From a checkpoint of a small audio embedding model: log mel input.
Rows from block 7 of a small audio embedding model, named by matrix and row number. Rows with one number belong to one channel. Each number is 128 + 24 x the weight over its row's rms, rounded and kept within 0 to 255. All counts start at 0. Numbers have three digits each. After the name is the row's rms in percent of the matrix's.
After each channel's rows are labels from the 100 clips, of 14976, where the channel reaches its largest size: "strongest on" is what is common among them. Only what is clearly more common there than usual is listed. The data: struck, bounced, scraped and rolled objects made by modal synthesis.
# filt: filter width-5 conv, dilation 4 (model.blocks.7.filt.weight, 384x384x5, each kernel summed), inputs 256-383
# gate: gate width-5 conv, dilation 4 (model.blocks.7.gate.weight, 384x384x5, each kernel summed), inputs 256-383
# out: residual pointwise conv (model.blocks.7.out.weight, 384x384x1, transposed), outputs 256-383

filt.266 099:156098120144159114136086149152106126137140114130146073147140148123150064103099125101160114097141186120122113124147148087105092141124107135119119125167123187164123145090176181090107127119108103138108101074080146111110177135164073101112147129120158134112142134137160161141084095092128158145088143124126168081133094129118130147098133139126090130121102169136137143129111129123125135111130
gate.266 094:152119131151076118148133139129110146111105132123139113121111087140163144111122174122152124087124090125068104140106085148162092127132139097132158142130124144129111139142126141109087160118169111129085114130100112084116112088146116125087110128128139106111123110152114144112149096099119148072113087101093123107111065139140156093146105118108129097132156142103117127135129115122100102131125
out.266 096:110124102139164131116169080161103131109145161133140119130102130207127091132107120125131113119148096095157155113120090120142124134148130091147143136108112106108106147111148078152143128078137171096169095092132115170087150126146099135147150183158135154122094123150173090112170126115117135141133157132143106122096168125116163148108167104132111150132104139104116144089127137142153125084119
strongest on: bouncing

filt.22 100:090100132147143113155119136164132151148163140158127120160126077140150147104104136145141124085129080142170102130144113121129117113135146124102146159135129141125127163153149122121151130168126093118167154150115151119134089152183105099187139080117115184150110088124164088154141176113130136113127114106085125113107084147129112167169128147113145149141127180111107152171084095139117153140145
gate.22 098:193106136144079109138136107168105109121129135123126083155146160104113137171172090186094125103064120103100153122074134143106140077125106082137122165133135102166145130111123104093113140120135156081138123152098137150142119070101138134108161146125155130142120175127136140089056157128132123081119104156135117117152111114113165085138091126128095087189187125124162114175145158096107151136140
out.22 101:145131131122110114130146114113130124136135121144118095105165126088130123177164119122092139126147119126125098097127111154172151143140110113132136111130081151113125138074094129101123118123132171145122127064138090125120114110123174137071113161118125166128139147106141125138091135155133111164071131141191109132143125083123123158151099131096130123150104126116126119172151133114114127099122
strongest on: bouncing

filt.336 102:141129149148156129086110126098091141143115100127125112128146118050123100148147106122142131116108101124126152122116131137132105105168103096098100133188131118100141115112101132118160186133118119089136144114138118084135133144141069153136172124096101166100125088125149133147130121139121125123151131148070108113120094136157106130135140149116125143151126120140148167130157130134160165108141
gate.336 096:178110130108149073173109119116137163121156142132157063114147130136108137164137167126105126103078170128145143199164132117109122080128121098134110133107126172191090115095157162128097189114129113124125137119125120119090137116135145108124100127141136069156151141105101137141103143134118133124131110148128108159132143123150135110099109174114138151116132143103128153146156129196119122110118
out.336 102:122137124124104164120155127101145174068114131119153128129123095107157162131143121100149099148113113156117182107144169129162181138117101130144118112130115106123111139172108121137120102100136143099120149160126134120138134108146123192140106141100120158170108182168119149120141144170165125143137170094130126134088121129139127135139113136133124115175137145187135169114175122133134180103159
strongest on: bouncing

filt.157 102:136094164174086136123173120131125105123086128163130165181107147104106082146175141144150140084102119146121124086122118125109133139141071121125111167153130114109107096118142142130129121138110149118114167169124112129062131108114132138140112143149135126099094104175145140138109072105128145119089152117101087139115111164110134126142139117115138112160126154153110145103102062120111126124144
gate.157 103:151174124119114150142131110117094129154128119129128142078122141144069118156141122148079172145105123085123174132138125151116114139121097121151113158108086119129146141147078131130146122123133144144152111120110134141157133128159122134118120117121138176131116120133143135112144091126176168119086098143120076124110119124105079138101139078070133125162108135113127142130072112156123157137129
out.157 093:109072141176100159121153137085143084124148147108126112123165122138143119167105165077095114132146112100114142088091086114158137147117122141110128111106159179125105088107169122130115087106149150093152178135069152124118132097142088077155117132127143136088144117127093119129122153092168088128092154144123124122135158128115123120132141099134105134127176126125129115140136122101124149147095
strongest on: bouncing

filt.322 099:099149114170159103124142134134155132106100121118174154106116122144107122136139123152112155146141116105114104094148115167152144161122093132081089093107159093108148122152159145136089128113149122157154167138059149110136082122119089134174119119138086129147152139086087092128136144145102130131111115114110093118085122093144109120128118114120112111123128128160131123119092158106069118099131
gate.322 096:115178160148160135103148169127096184130151120178122133135092138132133100113133126099104115132102090106167107111170100137092126150111142125110102152108107114153111150155153136156156136151082159122133118133128105125092095152157098142132141110082133139126138122128174114118147156104102113124125143102118137097130122123141137110115170126111123136134133184109127168156151141114119111169141
out.322 097:149108114108121149116095179105141118133119148104105105163119135112109132196118147168162120125133152155123143163123098117073113143164117123141072109100114092136108141176138140134117121117098149136184126152137126119132139108138126098097134125141106137131139106140134106109111127136129095138143106133134161138126105130147162163153133143108159107136145169131152130141114062131160147145100
strongest on: bouncing

filt.81 095:136104146133134148141136131130150149108146100134139121118124166154138143094067169152118102148156110095109104169145126089133146138117141154129134123114119107131131152184121083097137136118158133141127159132157118174125156123163109099107122105109128154137136140096165109136143123117108103163142143181087130124059113159174141116172144097118130116112177149139129132140143101100133076118171
gate.81 103:112141123135095145115109164115110149138132150147103153108158119117144128137146156146144150092112108118118147152129086104119138153127152116107128159159145125133117162145118121142128146124096123137138160136140119110142169090149139119166142132105127085144124155098110130122081149158122126134135115109107089068098154155155092121108122112102124112159122141093131117140164121131118119083111
out.81 106:135096107110126112123107122064099095170116084125103088107155117120138174137164107094120149103124148092128103060101133123124157154137150119131171183110172111113122144124143152166174134141089128123118142111145133118111142171124167135142097153142111113137141179129132114116142115124112131132122082124174153138158076095137128082123093164121072099109112172168147132185086125131121139178141
strongest on: striker: soft

filt.289 098:136119150116133170125122139122143153104120119113076139118113138130093091112156108168131164116089117124151135143124157103106115148114114103103160095099133096142082100096108130168129115133128138126168123121116155121143133136120125112138121091182128144096144112111138103144124177137162123110115116108132152127140112143105156136158155111126157079071154132157130139133145128158116110113141
gate.289 101:099115133102127117112139111134147135133116121130135071110117137194160138114131115123126087110120132164122122125150155124081151134089139114105103131144175096111118090124139128151089123140151136096126151166114125110103120108124141106105161140115146119117104171158107135142083090100155147153160119113079139147129100164109128096140120125096131110114105158114074107157109120145178143128199
out.289 102:148135117135113116118161095140153104157092170109135079135122101172097118128108131126117123131187165110163133135129169109099119139133155131126161142153138133143148110108139109129119153115140166125147130145104101157096109141127127125116164138101143125151158184098147162106138142123074120165122152116136098147138142136102165119078107142108106131143127175147184093152103118131148131135138
strongest on: hard striker; repeated hits

filt.109 106:142173135114073126154107119156117118125093147164102099122128145125074144120117106157108118142109158135112164159115133150147105163168151130123127108153123135089129138163133124117088135149129129135155091131162151168168116118116134121150166157094120083142133107114099105134116070100140129156125131093101113137149139127100117145096114154088129148154145100118105112148054192147132146135090
gate.109 101:097134109132087107082118122132126147123124123090092128091159177177145107138124089164141098147130154138129172150126146123110114109152147109142145112175110114157171149137121127120130144124111087123105112140115154102147127138135114120152112137130099155118139084087111145082129124115113153160110157194122131136134146149116099122109103114174177103113188086143098124124089128115160110150128
out.109 097:116114157126118167154178136126133102149126128115167129173131120106136134135139124163139081150126126127160104140092081114141114136128110108121109148141115138103100140152114131071171163142125162136148125109140151167138174144134134100120143116163144092147113117131148154145086165114151101125127083121145066134107143130110174113161173156092118136180094118097122114085180159152134095108144
strongest on: hard striker; repeated hits

filt.18 104:140143109167175141160088113155141143124118117152116157140166093111120151132132108100128099120124134093115159089160138164127139159150127134142081116182146117114133168113093070160108133136147097115124109153117125149101145154107137114144122128151127137101122129133108113125115119148148143074129173136111136161167125114136115085110137166140129131087151118161125151067087142124144115131084
gate.18 106:089162124121149125159142103114122145129114065154153128111147143141119148148124125098124136183103132087116107060134098139122101153092100152196111146147125174098164182138140124130110123129120093162071147105152121192115136125135164078156127177153124151121109138139138096145130096134142121114113156125125139083140104120164127166117143144145122140104135140146120123151130124138146114096143
out.18 099:130094175122171142101137125161094110143111109100144117129096136110109169111132138174120128142122133138117116100143163127133113092160124134155117112147136101146141094091075117116163124111157146138131113135115153141140136134110125119112141131132113083137108155151133132148132127133139146171136162107196126114150121137111144085169115181147134111111127123121141128107063135128132126149115
strongest on: hard striker

filt.381 106:130146139141146127049139112134112121129108138128107120130153132160135156138133110133093141122101122164145131125140158170120115119095120134116100139082103111096109122166162147131132141121121120137101101112134140108165108132121114130128150108176127108124142120155122139123076149073143111124125124153123136153139122107106144147097115122114115142159185129068128170087143164113150120134170
gate.381 103:131145120082117125090108143112159152144124159152116133109061152122102158090178142136114106129107107123123139138119138106084103153074140108111149089136129124118127114153160152147118137126115111128108140127145109101140093130124117129153171125180128104120121150137128109145128135154099089106141073129126138154104126163134142084140113092128190165129112157114108135146120148160094129098154
out.381 102:157148131130123128098109139177122161167096097137117057096064113123168141179115119093140120108172069119140155164122170118139143104132108087109129129150111159136128159076108148148129146122115157114109158119136118113155109104116151119125120122138122104107088165141108111106123123102114097121083092122104166159096133105132105096110146196103149124097105156156180161088120124132143166104135
strongest on: striker: soft

filt.130 093:162146070145124125146047104124117126112118149161146100087156080140127111168119134118121110121125151128183135142118112116088144129099080144114133122089145160164121157117157163133119142150121121184131132109144128128136133146113100182118172161115113128154127149139101088133123114127139112157115112108096109185158100140113144148133126108167149094106067139143160107109129109161131122135083
gate.130 102:124095099104146094135131144156096149097153144133178150094110132121091142127136132143139176095135142080187136126108124112132081149157210121146115088113115089120150136117154141148128145092101099156114129132109132107110084156116150113108147104133109131130170093114088153100122131096104146138167104129088128127131119103147128121162128145164134133113118109073164152092132146096130104168148
out.130 089:103104081158121134116110157112137154127150063088115126155109096119142091131157104118101171116183129121134116141124119093171095176153129139140138120091146110167127113154107142127139124152142126122080082127118120143149128073086122133105079140083171129141113106137168145140115127115115135082098122137129096092098148104128137140110153139118128159098128193139127137137097096117095154109149
strongest on: repeated hits

filt.217 110:117158128137135151129103117109123140139156087127120156089127108130112120168126136127136104172127112105102142144109118158139182126085094141127170099108135141097074117095140130131144138153132117142158113148125145118092144132114162128137132125157093150123147083142101129144123114089133128119131071141126112140100081106141109119161108114081111101175136103133148146167128144139124159120152
gate.217 117:155107124109123127176167146131118121128084168131151120098114145136036111123114124108080105135149146138080105166144135118176107142109119116125072115093132124155137123132125110144117149192127135151123139148140116157090127141131134161120114134108143137098093109154118146143114145128145135141117149153123157126143179148148136132162140130146123099127138150133117120144072095102088123145134
out.217 106:102165132133105146139140153140114128134155146159119101092133164160142137121119142122137152121126125130130131163146136128088103105170140099152086095127140080158132130114140103124080113136104093153135123133078144137149079115118123149122100095089141106105125162119140139076129155084150125080128137182172112141104173104111152106128085141121123119097105164157124100161129100142095191143144
strongest on: text has "noise"